Weights of a small self-supervised audio encoder (BEST-RQ).
Model: activation swiglu, layers 10.
Training: adamw at rate 0.00088, 17100 steps.
Data: 78125 training examples, 28.0 epochs.
Rows from block 7 of a small self-supervised audio encoder (BEST-RQ), named by matrix and row number. Rows with one number within an expert belong to one neuron, the router's apart. Each number is 128 + 24 x the weight over its row's rms, rounded and kept within 0 to 255. All counts start at 0. Numbers have three digits each.
Before each expert's rows are labels from the 100 clips, of 14976, where the router gives the expert most weight on average: "loudest" is the band of the loudest frequency at the time of the peak. Only what is clearly more common there than usual is listed. The data: notes from a synthesiser with random patches. In brackets: how many of the 100.
# router: router (model.blocks.7.mlp.router.weight, 8x256), inputs 0-127
# gate: expert gate (model.blocks.7.mlp.gate, 8x128x256), inputs 0-127
# up: expert up (model.blocks.7.mlp.up, 8x128x256), inputs 0-127
# down: expert down (model.blocks.7.mlp.down, 8x256x128, transposed), outputs 0-127

# expert 1
loudest: 1000 to 2000 Hz (51)
router.1:141085152120158146142157156110123112152111150088097091124128119147101120127124141117147144142129137110120094125125080108103139132141133155101149066095130112085155171125144142088114122093125119147139088119094117122140120151153129089161150110095122100108085126121115140132107147099106114126153123098130120151132144088118140107145158142159117133087178082087098155082094099130117147130175
gate.0:137154132137140145131195118122155121146107095137132143122151154128194160148174167163120116146084069129107137133126118158141133142143136165073101119130153117111123107131117114126173182111090131107133121106108144147159107129121133130126097122169116139145128124157131157110124146150126133126093160120126126084144144146130097120111104126146113117112089175085133139165147129132126139143119
up.0:141169135101182152100119113161103126145099120114085134128119135113072151135155089188151092142139164119123161134123125151154134157159116145078106107126096163089148136135115127147145115135140096157102142133103134129104123163181153107132151129082143138117135171129134176131148119122168166141154117106137121114148117128132145159140095112121125138101118129124099147095172087126129103136117
down.0:137120145135139141116089154113135119105124122150158100118119148152109071114134144168111156154134129045138096117114092129167141135182136145141147123126090130114093135114087134160126171074105157101104119138118116114125152128151152087155132171124188086087138193150103162106136137115094185116112141142125125085106119097114117121133133132175114132116111134116102148144145167181093109134153
gate.1:142132138121103141156118116118153104147108101129123165166115143147131100074154154156130091131092130162113118175095136155184128085123139124141117162145150119119096163101133100145088116104128092104157116151125121127164156108110140141116120103149161117112140170181108131102141153121145154137113099116161137065077122078121126093104113121157142144131106172151147123141091131094132111117113
up.1:144124161117157140059140139096107138138118149135147094091106124096094162132099150113167152165156108108077103133130120113138089125141128157081130098110113117109175103117150118153179111116101157148114119111132136126110092141182131115121153114114133091062118090100095132105152117107127160088118158113134133159140114148105107151165143131117136120122149085109092128104158130155112108129129
down.1:094140147115172095132091094112090147136125112102109173161116117139154099120136134142162100170147157108126121120082127113096092116121113116111120102108091105125150128152144110109127129155132137094152117080147120090133119129126148119146134123108127110099150132098093159176122142135111123128129074121117119123120112125131104148124090139144138116143107105154123112105123093119113104104052
gate.2:098181121109156127139146115148145120109184136176109087095141148113123088118122144164113109129123100169120149198136096136142141133155094152117138108146093115124147143121082144130149141124122127128143101128146148167152112112153128130082126108131120156165162150158136160120113100125168108080107116139132139109107121126162137098152125140130123132194097128127119114090148123070141121125077
up.2:145109086132109112151100120134110128131157113136137090152146171137105140145062100095147141150096113143139092137136146092142119157120174134121145115104122146125100138148124132131126110130113125111102126138154132099096175079139111139118153126092109116077115168097141137123150125170120182165125146149141136157143105088116136136122111088092146136113128100120118129094118107172144117149127
down.2:120126141128121161132176175133102101146144161129132099099132158132153145117118142146151095111168101127107117118122141122113156122125079111116098110109122138117161150153113099098098106112122096137147115141139148134178069143144128156140109106113119147121116118143160146105133142107120131091094104089141120091096101134113099088143109133099068120139104102149135140103085158095095138150094
gate.3:146163061141099145141083116150139118142136151118136130159136122109154113165125123164119100073100121164146158137148098142150154147161097140162151194132122121127132110142115099136121160098137121099137092141149104135165146130076114132163082109146119177119121110137145164132102107124160120156112143154099138134064139084180105150132138125150114126151126169124105121126100127093148125136091
up.3:162165131156114136112148056125127142131085134081133133178131112109130117163137113140113130080139126150113124111122110132152119128162116128146143154163152121150106081102132096147144192115142133133138085105141093117156162115111109153129105120143113142103109087136126170141111084113097128138116173174142135165146166091157059131086128135154105122135124190110076104115118143151112130180091
down.3:142108107168145113126135203145149105107105167126136140128128144159129116153076125146128168134119111111132133110099146137116104114116088132149121186160134109145132169143097141164143088078109105148113126160172129157126120148164151121151153145123141139169099155140122143119147163098132163104132128129143101122078154116115104099075145145112155157131107147104149125142145186123123092134222
gate.4:106140083122104112166110138107139123115137124155120172141097118088133120120157116140131088103124056137146166139125168135142136122140105125101122129157077117092164111113137124123128109132130123084174144092147130133143085135177119141092091145126083090102141169156142159134101106138114124156138154088156152072145107132147155152097091168108115144117129132200152143162174136125114113113090
up.4:129105178153131145118119143113130143130146119177152108109127137127127129124107153103127126123089171157091123103128091109136131132088145116128143111102105120143107110139084146128101133133078122142104096109128074122132137107095074078163168124125168132149099094093124102163140158128180150126089087120084117144077123106108082112118145139121133125132127125112124125110093132160160106122145
down.4:102138111117090131111140152091125119142100132158136141140096145151136134125157122177129114088121220138173126157119120166093161152151127130111141166131124145128181145127172146122149107068167100127093115143119153107120140129120111133104147111113146139099099113099121168130115122121146096162129102122155139120131167124149156093062145121145108090125132123141149114123113090116150109132163
gate.5:163142137134133122098101067090117155143101150101130181128104088103142120106127145103131137115129168158152173120119120100153106115113167075154153146169161149142108128087156116119109150118130135154117137085125104083132150122091130122145085124116143123083125072128144130162077113105079132114139155121145105142160160152119091123117128154117111146126120155174127125092112163100123107126139
up.5:111155126128140088127135122101147130122120123132132136085130128114066117125104104128117139108145157179165133139155130101166145121087180069107140127138166104152098126121113165162097139113158110177183113121082110097158176116103082094129086136123145113094155120145161149142087154132103124127084129149163132141139156123106118127129125151151112134136130091126144128113119153144134125162128
down.5:144167141140173112158084085166137120113113122099102130130125108160132090117129141141154149153145112109138104150101105191137120116163092111141112137159125104123087136088084128114094095162079130167131123102148085120109150103157141138134151162073138136128166191137074137159152140150173163149141085119119125140103126109104118122153119127119121095126129128152129132090154128161086104141152
gate.6:160126130113108118130099140140132078160131113143172083132163112152091131123097140125113145165121105116095142140113128123149147111144085148098132143100157088160114118114099129104116135135139133141125126180135145128134124153136145132132166165158128141100128152091125136134163103178165114146117092119115146154105113139152144127128122140085065121151135112137135095119138138113121130125135
up.6:142147126123095115143103152139116077131155091124170086129167095150109134129108104150105130130111109107120141150157125141135158139163081150103141145096165096141131119122102140088117124132172139150145126157136147139127129164121144143138154155156115138114142154100147166113156110168135108153124105125117149153111100136153159135142124117096071118150149104132131094134147127099104124127127
down.6:144106123133142097146153164119136136090119150143113150156135132085124076157128113195132143114131120106142153156123163144136112153117146127143098150169114141159119099133130117138132130146131167138101096124157109125173148182144112094128117129111156127149129112121122122107124153084118139098128126119137179124105112118111142127116102160115128146101119154098134125158161136145150137115176
gate.7:121091144122115183166104158142130088144186137150156085125126119125142110132107131113163123139106121130099141176179123127126165121096119136127157132124117135139136150154116152126116082090102090148112106170115139161135127197083154097137120130128155181171117157115148106109120149132109103120143097124120101135082120133137203124191106092114119096137143116129182141130124124104170123107137
up.7:102095177125121136147131119139131117135182133154155080134127153160131128095120150118154129150145092111103079195122082090119094104115128125124120111165115128131137167101118129150153115080077154131103081134123161102112100128141157128142157111119130127138140144146088123106145144105098128117129117112162161129088135089133168086130154121108123113152120090137157116062123136090166114104126
down.7:147118084144135115122164151147164158102128171126134142093131139136108133129092107113127109105111101147165144117120149128132100120097166104141142142134158135124172125157157153173143121128141142150110139124163139143103154114150145091144113131124089140151134131163189089134117136127126143143132124161103119170168169112097097130066154117095152100123092141149150129126136155140108102107226

# expert 2
loudest: 250 to 500 Hz (32)
router.2:100099146103127125110164172090156129114129090150140164150136170134157137135136181119117107121129138171119128152173171143120114117085111148117120148140110106123130069141113132115177097149149131113131167106136137120163106126156070123139082122128125090141136090090116101145099152150147090114084153078126156111108110168144129135146120116135123123109163097129195161153102114144118166137128
gate.0:138129100156103134101105112113183138116178139157162133141094141145164149104102151097103121112151133162148095147124140110127114106102170058138132129185123137162142090120114142143119160140120149133137116120127142094138140139094127132134089095154125148126145142119131105152110114130083129095117134174118122095113174133163117130133105106071118115175105142130139088125121163132155112167108
up.0:098137088137067132129075149136161140096198127121132126131101101163129119104089139099133144125171171134139105144138164119096120144143152099136090164155141117161134100186093159122144106136177121104122153128133117094140130092086121176150096137121078152142150154154128131134129119119068104106133103154119138128111155131153121100132144078128109087171129121125133094125094102131168122156146
down.0:114116132111136087179106139156110138080199144118129118155113108122156159103137125120118098157152128162176124071148118139144135107134087113131131135119108136095109157097133094152096091108139124165098134150111092136125131092146151125128151111114132132123117129169175100147119121146174067128159075139158133117142106104089084118142151123116107158143176144116109104115116124118170130127145
gate.1:157136110156123122114147104132134120125110124156201126143081106085158092140130108113135100135120123127098124114114123147130098135161140168105140120145129125126130093164109106125170161132119125083102081120142088145140167082135111166114143121102085127093151110119106150111148106112134166183105145147124115141146126115154116190119127162171154118123144180122106158144182123157127143149083
up.1:113115176130163122110110145161122099128146144121119119093106128121140142130166115146123122125099143116170116122124143109100150144137149109132171072142074117099120148123121141095081111130079169126119116115111106130148093171126150066163120163131186155158115101135120112170137186112153155144119136119129130119127106079169125123118173170109149105107145095153170153108113124132135127100113
down.1:087150137147152127144127096098150126127166178136113107109104126105091110090158145173138101157159149112090131059114120154128163141127114120123159158080096134139156145162101115144133174146096147157146098103126089144139107121109101094135111105110187124119138118156124167138134128149106163135174067122081161146133111114143118179143147150151117120172120134106129111155146120113143079138111
gate.2:118122154113111084141163128157167136107117146134167087121111120080124109098100113135145143146134135146090133187140115157159120121134138142110119149156140097136125134115096139118122112114141089149085131161088115135148120115105139137103149104079124140161161139136138166074159134092117135076101083148126101103097118136106112085099170131112137117186100131117104126138134152112091105120135
up.2:149113131157117131108132125154105103158087145131138112096178121128122155179132086119148185147111109118123139075116115081107154120142114114149149097119064142113085135110144117091122193139122142153126098115146100132107115123131158083154122159162133158139112115082135123153125140137123142164145133140109131174155136109133130134165116131119073131064130153120112135123146121162119099133138
down.2:152139104112135167130114132160081113091107137131134165159155092135144162142099170104130139124142144096150123127147091129127094140141094102106144128133211134131114128135116099177103132100156117123118132139121107161096108120115099108149160106122140113163134129142186111128153157100181114130127111129081119108119138115131129153121129112129085131071117144102137128123135146137134089160005
gate.3:170129130133101174164136135156170099153127136137137114131099132118098120101100120123100143158133117118109138145140124160171160135124126148122125142108146067131119137150087149136120125120155139178156120153100079150154126118149133084133148156166178137127148108135143117090148153117141138101123107174093095121089152116090088113116142153138111122139113100092130133139133161112101117138089
up.3:124180086131105109133089126150103096114153098081082109083148140157110150120105121125101143131138160129167098175146172125125145154116171105146097087105140134141114107115132175159089067118144100130147144102127139099122144109128124129158097108111129140160152173133157134131137155174108122154120148131141141106130117102130122115155125088126123113088138105155160106100093115133152111119107
down.3:135165130113149159094165172118086129129090119151103087075113134112124113129109101101173078131119141118103123130116132160144107124173130103158165125107149102119138106153113064109111134119102137136105129154093158114097119127086137130094139125132109135149109119111129115145187094078139122158136117150137099178121111068137126123156159148172128110123134111092101075076127125145133095124138
gate.4:128148099118135086122164107168156141108120174092128108114102115135072113116106102143163146077147169113133090111134076126145121106171135134130161145139157133123132180147119130167110169113128114181122131186102145156084162107148142133122190150117114157116121117188119107151159094119111134155145084149160149185104117124108129178087154132161140128170139122080104078120138123106137116169123
up.4:111147122108130161155115116150132108121145100190133123091158134144138081171124118147088130091099147132104140151172104113141152180139126135126172130114154116163081119183074136178146148171147094134138125124132101178131154148087105119132112131139133177183140112147132164158129153146149133107088111157121116177116147137134111103108122091149125101138109148087109139131111103113126125154121
down.4:087117099149112158127045111093100125178137132143165147156129120150131130128115143089154100090114116133154104108151089142109120133126111133121116149140149101158124123133080141108134140071109133173106143149100152125121110136086123119088150120137100099139127100133109096148131086111128078131125071124124110140076169144099089081141137133142157140129150117080134108105157157109112099153102
gate.5:128168128118097126109084108120137136163117123163138116063088140131100108075142152135108098079154176139114141101140113161123135150117086094085159131134126159112125109143080149135079109180132125105119126164134131103134150140119147121122161170129095165125136113200118150173128135107108133126120119119168128120068183095106144102056111137114135127139119077117132131129125142109148104122144
up.5:170127104168132124117124136124154090101137145092098124113161085134151140178132148131154165161106120137127155124102106155140128174120112116129102120132086107120119135142137133069146143072108116130103105122123134117100127143126147137178126150129159143152138100118152105133131134155182075151121092119109132184124140176166177144125160118109106114143144130110087141123147126144070096114142
down.5:128162163142139146129142165166121147142177133102160097145132107166131120128108124127100140165110124144131155123117090158096124122128143144140152136150128116145132144129075165154137116160116114130104119116136089084154116126119112117146188101129116151132132100114123141134148077082191114156127104137153142156146080108161088141150091110102116128166142122117132107099126095128134097132158
gate.6:155118108122097115122080102182140092141145141150167063068142138142098150116064105110094183177093124109131138160126134112177127142123175100134145109132154116152133120150101132125136144128139154154117107120138102096105156120109141101154127150122124146125126096085115138135152123170072153165132121187171121162144161129111121137153133135104102115115105110117105132104158150111152097136139
up.6:119108108117108153163125146152154146120119138126083085156094137081124124132091098133113134173157127119104151173149133146142137161148134145101178128126118099142157128155107154158155146134121142104077151120102124105137099127123122142081154114097139138156136128141163164133111121115112146088132105152132098167106143149191154129112107077125147123140123094080113159125141138118074121139127
down.6:070132141188116119080124119138161131108129149140086124114134130115104163144123091142105139098157149095172150091152116154117155161111182119121104159164150137118148104134138167145104120113177135126103137136114137127096109135125152100075136136142129138142143143141164122118101109117144111117135119164120108112139092108185132092132166116123163101171103077129115136146137127127167115130171
gate.7:146148135154114131100166114146133120142133151113127057090089119149106143089080161133125165161140090103104077155141098122135124134134126148130093051120098127109174147123125133136136097141106170159143120173096128112095138122148161129149142120132133147127142119149148113090135130109110167145125132150130135132107163114131141140130142118104075102139124075112140110099119126085122086116098
up.7:143117106107136134159159144119122131154089135089104111107114110118097105142146118120159112191147100141133120134126144157150090116122145178123105118127134092091153152116123140121111107123125133091196132129129121128148101113156127120125174126130124105115139104136158130131156114088138085152142133120130142134123177132112158164116113127201142196142160119121161134122162141114077135124099
down.7:141111116094148146117150160114116148125182183142119120148149132141118113109129109117130095092129133085146111156114146093153138114149145172142149129101121135098071167124121177122101097130164139128107138117154112124103115109202181128139151118132137149121119139164154141122102109122114136123144133120105108129166149134062137097110136102121148125098146101123113121117134137148100176105138

# expert 4
loudest: 4000 to 8000 Hz (90)
router.4:158129120155101080110147100141135123139113137149166124143130133103100115137122100129163111121130145188143150116062142152153143094121167099156150128102120134153091124123123131095121158159121150114099122119143110132145173090125139100132131131111149157118100127113126121140179126166145166163118118154151125118150089114152125160096117170126123133135121195153123104125109167158138158168120
gate.0:140151130143155147173136074177136071176120180146141086109168141123123114125112091149129152114131072120131144132114101113149142106144119132139145076116134125093116168106070114138133142146121103159165087156117120123134131122148144097129144218155145166116134143107123123128104116117096162141116136173178119136125149066143112108145105156135096161105092129103118149083160158119118129139078
up.0:120078102118128080084136161086104141096133096108111144120151141139118121148150149116091104130094135151124107119125179107104117139097151143117141148089145127135130130120198104124135126120130140087133136090153151141149117130120110141130106033144097096125103119135105111162131155161152107134151152079104170140139094140138188144118139118104170135114181109171153111140094109136108135114138
down.0:121116150123163115136143116139112110093104149148111097114113126130139138104166118138164118154146146104136093122103125126120122120111117108109129114167143128137112147107056117153096187150116148130138112112132155082104158121113094138089124164111154127118107209117186144127092111134110127163097132133150136077143105112133141111125136130089124124155163122149126083105120136089120117109135
gate.1:124101117079141138156119142151127102135136125110103125120102132134140124117136128127088144139102086131094104113110130127083123139138067152102146110087097111090127156152142096118140120098073137092142128116148135149127084098164172123133142148148122131139114150129099130154143152125117153121178133082101164160107110088124189126122139138081108134116126121126116141101123093112138103096083
up.1:112175133168135121107104109075122150139134149130164134131129130099133148134135144137190071096126151144155150164160124105172122117122158100126120116159122154125148117107109151142133138129109147123090088108138127092156143149116104132125060088101144067074161124098138134105085113122140143141088154135150132108140131146188090151147138121163151107128118111172114147124157147123154144138119
down.1:140114116111164136126126104104133129135136143131129116124107146121099133108133142107096157149147157126132120141117158119164152106090160103102147128136091138138164113125136150116096113149114157170118142134083100082134157163170153116138100144144181118139134148129129092142126144137114126121152151146114148166176116111119120167137171132105110106167118106148149093120123129152128082108136
gate.2:129159111136142155173101124150132115162148135125115111134110143118132126086105160133157121124145132122118153198151137133115125127134098142133122133158092112100143116148065147133150095129117138103123139101127103084146093114109144129131118119146103144138178145142140129115127111099089141104147155151147145096109160090168147139156146118101107139121076082117117156120178153064118083099089
up.2:135085150097112142106174146138115125152116142080093096132128129191097160123123126087120176113148124088109081091113107142092098111135125132152139101091094124120152145092167108132081107112090170161145120140145128150122121146113139111154171126182174138144092073124123095142100166124138106143140150142090147167139130091127108106085170120130129124107156094114110099120098135115113130129169
down.2:107142121100110106171120118115149128103120142168152148118118117143122105160125100147103130100080174159169198130129119181114133125156142151123144139129142137128091113161099132124130132109146107143117097174129103168120172145145109100100096149110124127151129089130133161152105108153173125176134116131076112121147123127116136114092144151116155126152117176130120151142144148122123146152104
gate.3:134154114141182132134157124110125111160133149117093119074114183123101125102134119146138100093128105154132140118139114147135147100110113126131135096113138140087122175129105123125108139122125098143156115162100139136127097126163184096126137128164135127103144149129112099156112131143146145124151117106128157112099164108117166140155121148104113154111098105133149144095134174102144111116070
up.3:126192105152166132149127118140134126135142143110117135117099168136124167111136108159108145093115113129149154127121122173137153134139106141142091133126109167094131132145131157122139140122150113121143153164104131151110107067153165116143125183143137142129142181135135109155116108156130158137142131135110144112126174134127139142150116127119107140160065117118134141142161168104166109146077
down.3:141120124143119134121150124134108127119152150120175161124151135131133149116132122119134096100138141154119119131141115117115136160143089134118139121110172132157168120126154134123128133125146148118141150113131111155099121104146162144186111127144108119109113104121118085099169118167187140106203150107145144102085116154153153150125117113120109127097130183151167142129146095188175141149192
gate.4:069120112150142120138104107115116159170136125120084119127141190128118130136146115105123134089124103178109135138162135145162145068081126093121155129116128157138111136116130117152135140102116127134080163143110159119138129113114138098157103112133135112145129189097141067151079136148107136103137097102129169152137138130151155091146137067091118104120115110156139108090093122105147116129122
up.4:113152093109140128148080153081160145086140140124152169141110123097134097111129133144112108125112169180143176127141146138154140164108140120095127141151113129106131146110108184130109126143146104129133152141122143116134121118161124133091099122080151080111135146124170129121130108114150141086144119103122100102114116187099136167128100128127123163161093141143126134152161160149143093157114
down.4:138141126117114147121110125136128096165094144120121157104148134118120122118139106131150151095132145146100106184115132164143188132129135154128141117158145093105114127088109128165135160130101145117171092105128113118174136085131126125109105146146148116115154167089140096110119094133162194156117141124150143126093124076119090086154131157164143151099143125148163121099120142134119154176084
gate.5:116132055082127110141133131120153144096145152098111099113106126116089091102070100100135130119142092151131123156166123111137099142118141112126153136153113131142150151118095179189129071134156084140159128140152117111095150153157123144127150137110119112118146137140142115107143145116116104094153120117133142160121103152114143158141113126119106143143136077140137111081129128123125091140114
up.5:112149157144163112146090138175117100167132139204174117131139112131113146155158088172116158093091148107160187132108118117132176145157130124159148117092104148113129142149142156091143178119131150118081114134120079138133124118104150082168149143119157161144118130119155127150165111151125167168107104160108139138142151106154113126160153136122161112106110150130112166150132121134164136110150
down.5:130134132152152156147109102121127106089144109163112088104136149120095142079156156143155120134137146124137102133116140156112131134136116131086142098128085143134144122118099118174177141126118076117112092108133108112121089084100119144084157131124139132088117134128105151144159125136162147149114106123131137137126097138167104165144133108057147120138105110095129119141126118089120133133072
gate.6:079129076127109096126151106156157116122156131153111045104144150134133118129121105108134175106118100112161115154183139142100105138146129131130134134131106116134129093173111145158166140144132149086112123127129119119120143098119125199099133164121071164171146103154133145142149106159100120138112160181161158143138144117130105137115131106121149126115127105102121143140178118124110130127135
up.6:157106177168162108102151083096082152151116118125117115106091148108128114145174150108122125148115156139079132121131128181167121135072149113132144134139133159155155130122149089123117138148111170141105167140122151127114158169113161098138113082113168116117117133096133068142118150134145116138150127096096157140116132159150139150148125101132181081135140140162188104131138122135144128129130
down.6:146127121151120186120149144163122168143114115115137117103142128185101148072133153094139118122131097071133090054141113149116127121098068146134160083067116155126116090108132120114127097132122125177110136128129140182107119151094140136182101108135172094128117130146075134102120156136168118127138095110103126136126156104107150125122124113114082138139126129135076118157118120114151133107090
gate.7:092113168114155146145107082126116123110146113142131118116113123086135111104150154129125157115111109148116142180139166171158100148119114141145135150117135117123138090103130159142127087165111111150128170104131147121170118107114142141104056153073143106171160165152145146079146179099114124071116117109139130109131150119121103086173128060119116148109112138165138146157181134087102087087110
up.7:159150120109127120149133142145150100111127112158155107141178139125141139163118091167137120141074125110164135137130117076138163181183120184113137102158104108101135099135106120132142147124147101072158069123126108142153127115145096132124136145156115148115120097136125172118093115148124134152085185145091122106136116116154112163132119140110126138168125137116101157141150133140121159140122
down.7:162095154120120142130149114098136127121121108096149128130130145114150128094138110119140108149096116135072124143085062098151114081120092149098103122144109132073139156099133133107155111136132115099114132109165094110135134135144106136133167147152108143120147157090137117107112133097128133124102140134140127103114124137148119133160152111140135144121109151118147147128149170101149120130134

# expert 3
loudest: 500 to 1000 Hz (43)
router.3:123126077111104132137121142138133135110168127168107104131130179153102147099114120128097140116114093125117091113149172139102146141132082101130126118102104121105116128146125131124142088112105141133131129107171134154100119131164125173119164170149075132136112188145110123155153094205131142130155140088118155134117110113143167147115106109060152134100122090157139076129140138097129108123110
gate.0:132176105171115128168128094153153114191112131132139088139113137160119108103122141125116125117157140155121143137121108141169156099165145117137138148118130105178095133139077135164122163154139115152116118147107077100161138082086110107108133134136136140139168143131130110141126136118118133123112084204152118124114148107130073072163136134164097109110056128103118123110113158115160133155106
up.0:112151112109121102124123129146118142145093134144121134147151163121124138156125156114140110130177141145118090089098137146125138104147102106119150149117139122169099105137135096153121165136131137124128140126121119157133118094113097147096142125154124134130133123130087103143135109157168151139110101137141165132131104145132118112145111145140145098108127125104116103128082129181120185170137
down.0:134119126147129111156144093146130060130098143090132156180128134085124089167141171111102142164130080158122121147142128138142163107103171146112136106117128097144161099130138166102175146113150159100159110095125131103187101085127122182127116115098099112112141127060134108098123118130098125143138132132118118111118109123163114153109172123145123126115119147169137154142132130149095141102064
gate.1:106211132164119091133145078153107139148084143099113148124129125150111102125138127164176110140148131127121141111096107166127129082160148149134080165151171144120135150136118093104123141153123126152122150138110112092115163120114164178118139131097134131107155148135123140097156104125109126159155121107160124106116126118110123126106126116134162118122105151136112099112150121097174104100101
up.1:126077095097110123127096098131108108139144082135118110135150150121115144185150129119092118118088085181135135131145149141137127153088106135087160151094133103142130107141147094122143151144132077069146139112164155167153099121108099072142102111156113145146094132084155146163123154158147108119138105128114146175143143141146121107136109094110120127090127116144169144119079110134096138159120
down.1:092124150124148145110124152092123152116120144131130123134158075134096120187125127104134171220128135127089139078129168131125107155143135119099108164124164129157108117138159124101108170122111098144103110106140177143111115117154153099104119136080089108113134120145128138128152123077157120145142129109124122143157087125162130150121091130142123111113133133109110102078143087091136139177118
gate.2:151143138126133148121150126084124122175083123105121152144160124122091095133138135115078118137117092139102154106130077153167118063113159171085113155126178131143107145088174090122101118136139089149156151175115141155124159139145132108111151156164156103066132125102137100119107138128172120093129083107154125135100146148103128125096099140138110148146134117098141115113108131146080140133125
up.2:099105151113099135090160126110134143138108105126139126113148128126123104149093155097147122145151099159120105131162117121136113118127138111117133158148163116197121093113122093143150158123113126137100128116130163115137151189101081146120111125135129087122119096110111109087108166130132085109095135107136155163139101123134127111134141126142101078130186121122128111119099101188106172144157
down.2:128104139182144096113134180099131093148087136097147141186141148140151110117125133123089156146108114142125125101144141107124137131117090131174158088147098093126148124117102121111079155129083163113120092134124135089135121164133084152131134124124101087132108168105096139132156122097097139147113131139082151159113115077155137122107138168195120163113116138116112127136117124141155113124148
gate.3:133148118156099103193089137112149116121169135125156161160113071128165087101117119101101158134120127108134135173127136090126134135110169112139137139140129096125138120138124144107150102119151169103137143100136083075162129090121118163114091156118145090107182134102134136108114149117067154106125132168134126103115167127139086089121132111146163144140089123140102154176137154103129089079139
up.3:114123061127096113179104123136146110140161128169133159162144126115132091127134089129086147076095130141164156156150152130128182138106165116175183167130100129106074136152124142110121118147171135117136133126113087110133133095132129110103108155126138154126145142135172146178105143157092140132166144161160140121135150129171115133104093096118154167155080124121122168134144121092129094094108
down.3:096082170133133132115119116131131123168130143166133132141122172124082183129115144134139139123123140114123133084146138123085127100085081079109120140088128162138167149134165138122115144202128153151134118130105137133123112106130108139162142140141132134140104148138143088148128102136123132131143136132127136125116114133140140092118150113111098114129135133120161145124110102129164100146183
gate.4:134111115144138156133148114133097111178119094125116117171122149123140142142158116164141085157107127121117115139145118128129123150178089175087117142113115122088151134162125105109181139099126124070116129162123124150128118133136123146105143083119093103102117104118112171106144100118107152172143119108118135137102147114146156158152108100176102121089135145078130184149165106126134128155111
up.4:125165097152110142116112104140133141146154106089121114085146145176106147116143133150127171098120160116165143139174125140152158138144132119145088149132115171150130119119126137136087129137160132171117163129107153135106166147086136126159090143123127162147147160151176131136112111154088102136141127130130111123131170133124116125151124090100095121146098115152163087119148118072164090143143
down.4:116122126107104152105129140107164114121125129110156144115144115145104164131164123101119152167112165136155118143126146109116159117111138102094134115169163083118116092120139119089135152121135133153140125124102150147110144145153154116121114143125135147114100087134107152132120125156112089115124168138166152088187135155107093129122104140073093132129109143133153122114136146122130116156193
gate.5:108150124127110116128148124087189112143119128131152151136136129104152083134120134110158089122124174216142160125116137185160128091087150121120129170175136134150139102132125139101160152152138104102124132155132152134142157097120112141095090095159113104108141108112136106121113086138165115113103155122156123113126125162168136126121116125156112112173127177143161102146124155159155141165119
up.5:162124171137142147108101149131097145128097128141141152105094111129143170101145134130136140184142156066099093108080132089078122139121113095090105069141093098124125120124116143129144091106102188126141116104128108121129081174143158132102171159117180106143138118140104112103174151102102168099125122133154107103117116109087114123130135150114155130116131117121124160145107140153105123094136
down.5:118159114068138111128109145124162137102188151128113113136121133167106122095120152171110124108149122142138128139105127137120093123153071130144142161138073164153161063134110145119134086131137101137137138142147173161130135104127145138141123121087089145112143132175118135122131112109129141089143149120112122103120100148151113149142168130083142104113143120140102090125130102114113172100082
gate.6:148168111159114119155117113139163115150126146138160110112074126113162099120107136134129083122132066174140133138104053120155128100155118132139145121134095108144138135157071133151123171093126124117107118175117104131151152108127124105177134128110124143132150143137136147109127113100140126143103108153110097122068103093119130129146143136172109116130100156099074131118097135122168132134050
up.6:161153172172181094136090090085087133116137154107156140158132109121142139125144119117119151136103190111147137129114137123161121119121203138134124107125159168091162124108186147128096111135141118127124140130120140098134155115133160118099114143123149090077146153089143107127139130112120170130120139138114137100139144131124114144131148100123156159129121130150126126151161155133147102102126
down.6:175134135115139107117068138112153128120132104136140131089124136169155074091124157125119109134148148121117087156112138096162128149148170148164132170165124101136081143119106109176099081127098108158173157116119145100119130117166134103096131098118139162132174143146116155129177151094144122125147139116185149135124110158132191115151077129166117120172118112146156114113135170138090107121126
gate.7:104150088107145159172092123154135111127180122084120077124133126128129107136130116146109131167116106121112189138121157177133143157127123165117152160107122101104131122132130138136170106181165109141161143114111117147162089102103161112102096146131116154130133138158155169121127122137136106092151096132103102141142159175126112121172102084113114144157101125131137118137192101072125085096107
up.7:087148120112132180164133126144119127146147112136106103139145116108107078130154134176125117149136108165118170138116117174171148110150122169141153151103140135096104152104130122122093091156140095123157140139114117156130130104142160097134144139108147137148125153141134148086127163092180104118133096094127099129122099112134154145151114119132101131138128141162145117098115101086117141102071
down.7:168121116109143100122163169124106136106178124134118116121146124157145131113088179111115158181132109110098122152116133135140083182154168115133095132141165140136149109114148129151105093105113150172097115153131099133118144140136143154101163110056129108120096139122130160089123144118096091109120090105140129129127137161055125133122073129163080157134131144098085117148116138132097139144157